{
  "arch": "convmixer",
  "model": "image embedding model",
  "dataset": "simulated stained blood smears",
  "train_examples": 195000,
  "image_size": 64,
  "crop_scale_min": 1,
  "horizontal_flip": true,
  "targets": ["large cell"],
  "num_classes": 7,
  "embedding_dim": 192,
  "norm": "groupnorm",
  "hidden_act": "celu",
  "weight_standardization": false,
  "patch_size": 8,
  "depths": [18],
  "kernel_size": 9,
  "widths": [384],
  "am_softmax_margin": 0.2,
  "am_softmax_scale": 30,
  "init": "trunc_normal_002",
  "optimizer": "adam_atan2",
  "learning_rate": 0.0016,
  "beta1": 0.85,
  "beta2": 0.99,
  "max_steps": 19900,
  "batch_size": 128,
  "epochs": 13.1,
  "lr_schedule": "cosine",
  "final_lr_fraction": 0.05,
  "warmup_steps": 590,
  "weight_decay": 0.08
}
Rows from block 2 of a small image embedding model, named by matrix and row number. Each number is 128 + 24 x the weight over its row's rms, rounded and kept within 0 to 255. All counts start at 0. Numbers have three digits each.
After each channel's rows are labels from the 100 images, of 14976, where the channel reaches its highest value: "patch colour" is the nearest of a few named colours to the mean colour under the peak. Only what is clearly more common there than usual is listed. The data: simulated stained blood smears.
# pw: pointwise conv (model.blocks.2.pw.weight, 384x384x1x1), inputs 0-127

pw.107:112156119127134123124158112080120126107125123137154102120132116138138073111122123120126143114101102135135128150138140133123134142122105126107106167128115111097124131092099106154135108132081115103113111117105106108117123155127084117145115120111140110117104132132091120132128109129097121117111081123146133143131094133161128143156111139068128107145125130062117131107091100101125150102103
patch colour: purple

pw.222:130115099107108126120126113136120105094116099131115101136127103104112113132121107117136135132087137151140128104111106107117113100153114126134112141123127113104113144117121113105132103115121096125122127106103128113097118126119128099115117102109140102100117120135118121091123110103096126099102104121129113108130074138144116101122106133144126128107112118072144104123078119078097117092149
patch colour: purple; brown

pw.157:175148138143124151125113177141166141160154123138136119147155158127119117121131135139168131131141168137129119107159121159119130132168177159133123151138167093109132143155179137133141129162128130109131115156110124131119122150148147121103118146111148097136107146146151131131149125147131172173152135109132133116124142125188122176127128134121156221135108129116125139166106151135143142106136
patch colour: purple; grey

pw.341:134137124145125119126137112126110106125124109115151140138146096139143182134127117127113116120109140155167129146112124164123162119136097112126133123111110141195141097130118175154109126121121144133092126117133132131109144114144118143139125145137132122115141131127105115116124147125120121137120103118112099125093135124109144204166137119155120119142152131150133114119155127121126128134129
patch colour: purple; grey

pw.315:155108128109124156158104128179135139143116162123123124145114123135128147162135151134144131160105144142118123132167149107158126135187129157169140136138157152127107131124106092098150141142142130138151164137141134112152163144132173162129122124125130135133144135132168146147128156136124149140176134147128149161139169142148153113129107138166180127102150158094137157175114186148149063136139
patch colour: grey

pw.220:126113135108124122143130108158131102095096143109142115126125113129135163145115115120112132145091118153151115104114092078115115089138094114161094145123119116144103122103104088132124116132099100120108157130116115084114137137114169141134132119127137115113125151130126129128082124102113124110133100124143136108130120111135141114166114162190127096085137122069113148104116143084107137110160
patch colour: purple

pw.19:100091125088087116144091118170116109141096118115115099120113135127093116139130122119120115133080119129146147101115115094135093102153101158147136135118150167140139156106115121113111121136098126145131169122136171078119118123146100137099137115157126130091141130116127111146091126085129128082130113121120117123128079152131124114075122101150152092145138160106148110143103139122127096131131
patch colour: grey

pw.225:134112111124098122128133106177121112079116105130132102121117098117131132126126126125142136158090108169140130114116127121118130106159122120152110151129121126124110110113126127133122092110119106128111125115120119090089105133123139112114136122113128112128122141127125136114109137120102115113140077099135138109144089126140124109145099155170119109110130113085123123119100128089102124088169
patch colour: purple; brown

pw.206:142106130098109129118076125189107149120147131138110100138112098113142113138150163137140135135106106103154104113143120108143113113170122143154113135148150138095073130143134079086139116136140096138139134150142120080128109131090141121126133122137127117126126160134137138146114153130130138148162114123151133123131100128148098130099114109186139176076168124081141138153128167099121094109189
patch colour: grey

pw.357:153124123133135131121130144158126127132126140142144176145113145136128070118137121120085116130161102131123107125161161101153104131133109134134127132137134099061127152139131130109136133153149123100133157130133113138120143116120095133108161103126136114132100127137119123107151107117118138144107142153154126164100135165159151119145096145107133099132112140064126103133135113150154100154124
patch colour: purple

pw.143:157151126137151144108124154162145158117160149125125166204156108118152114143150160149159138168108124189132114159142112139146146156169159130171114127168131129129127126158167122105135153149113130119102167153151100136158162133138160179155130141148132134157122140139135165125118127152113139121095099157136114126133148140132139117170132146140147110087147128117140165115121127145126122120135
patch colour: grey

pw.379:120130140096139121146123108180130130112147136141139155128156106146167131169134145160158145148096159214148147134118117124116138118171159126165149159127121131123142158141125154120106126118119143147128188157158137121139154149132148163163139166155143151123139165135115144159124126105126120116130102148144137104156163117156145130182120146162134127119162129069116144129101112106120114101158
patch colour: grey

pw.182:177155123134145141138111128142109163155135124161113125148157129157135137142149162143126142147136141164112138151141165151163152169187129141155130158158153131136145156141127162121128169133117135145131179119134144079177173155165138156147135136144147127131124137141180133136120132137119139138175144136107150156148152153155151131146083131131149128173142174146163171151106133150136064140156
patch colour: grey; purple

pw.336:148119134115135166144085134189140140110147162135094147136127127138160135149153139162154131162137159140124171140155138120153142123154140166179121125137165152116116118167142105091146140129121136164135150119129133127150163126121159167162136129142136148149141126138145144139136149149139161123121126160118142138132162138127128105130121127152177145102138164098135137172121136115151108152147
patch colour: grey

pw.175:121101127093105134124076128139133115118134134126095127131136093110112102117121131133161137090065114162109135119133114139116119096130145121130160150120129097121115147113124110064134120108139181104121113134117107120140124138124087108109118104113129114137117107126162106146163096123110122131092084117143114120133119115190134150116113131096150117130114132082147143125086086087137134092125
patch colour: purple; brown

pw.159:124121111113128148102117096139132155141144127154116086144111108115124130132148150109141150159112109143146119122143140102140091123170143138142119154138137121122122140165148096115136123133108098131118153139123117058146146154132139137123140136110131110129106137122135136114106156137106137137131116129141142125146131131150136143120058124129142139128132158099141149142141134146119029113162
patch colour: grey; purple

pw.21:129140120118147112137144146134137113092139135130137127150158084149152091174121137147116143149073110232131155126110120131135141143144118128122132144141129146105131122117131132130150147114130130154126109120174127113128150135125132123131107151147152164129136124154115142170135174149103128142088094135140123147144158143176131138155146154152129152138165127114133117124070116089109140070129
patch colour: purple

pw.269:115124151140127132143130097152130182103130137162141145127118091125155080160159183149124169139097151178164149142122133097163113134130116139139156152191139167097112104135157126132120134136139139136150140158182165147129159151122111162157135152176152169147167170160081176152129220110129132076136110140165140133186158113161137158118130135141120139116163121089164148152132107105098124116160
patch colour: purple; grey

pw.233:104092140054121149144127102123116129079115118135110105149149084104128119129124124141099132127097146123126126093128143114123126095149127141136111138126123107136116112136114123100144118143088115113119082117127107099147141146104149150100127142124143129124110107132108125153118141116098136070129123161148125150147099128112129123145107091152138138139154134100118141120140119083121098147113
patch colour: grey; purple

pw.72:177132138137131145136131137142150122157153143105120145169144149149123121131120127126155123178162129168168128142159119145124140153178158141146128129119131123129156143157152143131148115130150127126116186162125127145171127134150122169152140135139129117138107141134179124131128138147142136155133163123136134136152111172123126087160147112163134097132129153124171136119165144169172126144115
patch colour: grey; purple

pw.218:126148140114118124114124099165128128090129107141137138123164088131141116106102109122154128131094132174141131126117110136084161122150132118141119157111126122133116093131121144125111115101130112140128146136098121107115115141121173109129116132109133111126125136127120111123117137128114120129156103108145122073150122128144119105164116149139130120098116122049124119122097123093129149089129
patch colour: purple; brown

pw.29:079107091103095127095118091139131148145129138130125108125101142124113107127143145104130148139152089130152133105131127088148090135171114126133105141137137147115102147162155087102130123130102092136107179161110118066127157146121164166121149120118127119153108144118113124100080168139100127135118146138143142127142105131149124138107073121134141109145143149089139143141143118143131047121160
patch colour: grey

pw.80:105117137133110101109147143111124110096133118106132137116095105095104086093122117071138134140120103150207102106123105109115084092130118103115087122129101115067092108111135106141102091121121119110109158158091116141106125119096130137139096147102129084146070132117111129085151149128106099118108108122125097120158104110116134111163123110105098112094107099124137132100145134139099130091116
patch colour: grey

pw.337:098132121085110121151132097173141132089120129135120145107176081115145133170140124125150135157077138157151126125120122088116125109162128131147136145143126137133131098117113131109118101103121102123123182110149136101097135137127181133137147133144137145118125159130106143145123161090117119109132070129143153127134134119144110123119127136182132116095137135102126139125111101053113105125167
patch colour: grey

pw.56:148133133105138192160115144124140131139149152134079158143146134146161138156124123152158115111144141101093138128162129162126128136119123161130139124126165121139145171161138146083159151151162131144148139135139134132159136117147128144133116172139107140113138124111164106137139095133166171149154135126132097106101143196120125096100147106113161177119139163142120103168113139165154139110126
patch colour: grey; purple

pw.28:156109116142124109072101139130118117110104108119094139127073106118105063110117127100134121117130117129150079122097115115129090114116125116122124121119113108064077099126128083104104110121105108104108176136082099114128130121097119133134113115116110091124095121113139113096109098140113108146132121124121113127134139114135133141116076087111118142085110138104142114115124124144112066117105
patch colour: grey

pw.119:111132129122130131128121134140101136117108131160141133131121104114135093130147150138074131136098117171150111139135162092158110127121087124136119152139121125084100106133115138116130147143110105127122114099146122105112144139120090142131171110139140115092128144143105136127114138107127143129118111141155165187140145121144143135118138145146126147129147128118122130125132129108131127167164
patch colour: purple

pw.113:127078152093172150142082117165147145123142139128113131146103136125143132147130146152142121160150154075104123124140150118168136115131141157145137135121146131123100135134135130103144129136139140112152116152122129116114133146105095098143131131157141122164133114135129145146139134142154130120080151104141140162129129149106136123090104075120146119120126153134099147161124125125166056161078
patch colour: grey; purple

pw.355:117120132111125128130110090194134133088120135142136103124131102133149114146146148121149136166084133182164137110131129116149109110147139125186122156155132119122098120146144115119143109124107110142119169134116140088126113140107149129137134131108134120130113168130131139130117122117122134147136068123140121113151124147182119113136088135171137132123144120055124134126133104090124100106176
patch colour: grey

pw.41:124100120068152143121077111124138114107123119114094115152090084124142132142113118143127115087115118092120141113142134066136080116167107157122143135117135119144105123154158103063159149162077112130148106128117136072138152134117133142127126088123137132115127116141132129135106123111121153090114142154157118139113137159153151117138113126138139119127112149116133113143143133105145064129116
patch colour: grey

pw.110:117101133127117139140116151158113096130118142123126126125107072143128100152099098135137108118079137143141144125117105109103117121146117127126128119081149139119147170148147152135142134133140110167164123129130148091121124109147095106132072120133118142116161116106120089132136101094142138104100061124133098111114113142197117113090098145167151115131120127072147117130094073124115115070144
patch colour: grey

pw.67:119119144123122112101149150085142114090120120107133146131128090109096084103099110087130139123105127146204098113110097117106096109146130117106102113109103113073111098127127135140122106140123117116108153142107131135110118117124141133123092148126149082133106127138126133097148148139100111151116115106132102111146110123135134121158122121066111125096098127091118131109171106110103135086117
patch colour: grey

pw.201:147117148130129151142085111163175116165160130127115097136178120167115173120118120138153123093132163130140148144134117176117168151126171155154116139112157143164146145138140154132154142127105133137153135166139128062159124132144162119140109183148134140173148135126158111124138094188149160113126141125125107101123094166205134130098086117135153167144142167155150135150097131156142075080147
patch colour: purple; grey

pw.91:140128107144130134124121138134134121073147109145133120139153083129131093123130130118166164127074126153152123115117146162124127126133145131144112159127124124101111141150144156137136124128143101127118121138119129115113116146109144115133115150105154103136129155145131143136103108133112139114110092149148133089145101129183141106150097117179130129136124117040133147124093095079120124060133
patch colour: purple

pw.293:104093120096128110107109094143092139097124122124079099119084107094123110137136136130110132138102105085124125100095135084139075101120125098117136147138101104129113128099090106112112109115108102099107131084153097122100096154098111092093136096088140117103109131144099135153115113075105100098117099100171137139155111122093077097109108087145104147093121111138083147109152124125103109140124
patch colour: grey; purple

pw.266:116108103101104103115145112160107109103112117105125117104112112130122119119146136099133129144095116151137102102115122130155110107141111101142104147141113109119144146097102147126119100104140088120108098101124113126101096141129119111110116128115127113127100133126123118094119095121103111120118078123150132171134115100144102104137104143164112145118128112105127121097102106110110149099146
patch colour: purple

pw.124:116113112118107111109160107082103125106123111109134089116114096114114079104110124122125120118102124166172115117102097132106113104151115108107101119120112112070137105141121120141122122114127108109098142128118108112122119124120121134126119167104114131125126125121114127121125196135111110128098107122115130098179107122150129171183124123126116083115135136092142145109202123138099128112117
patch colour: grey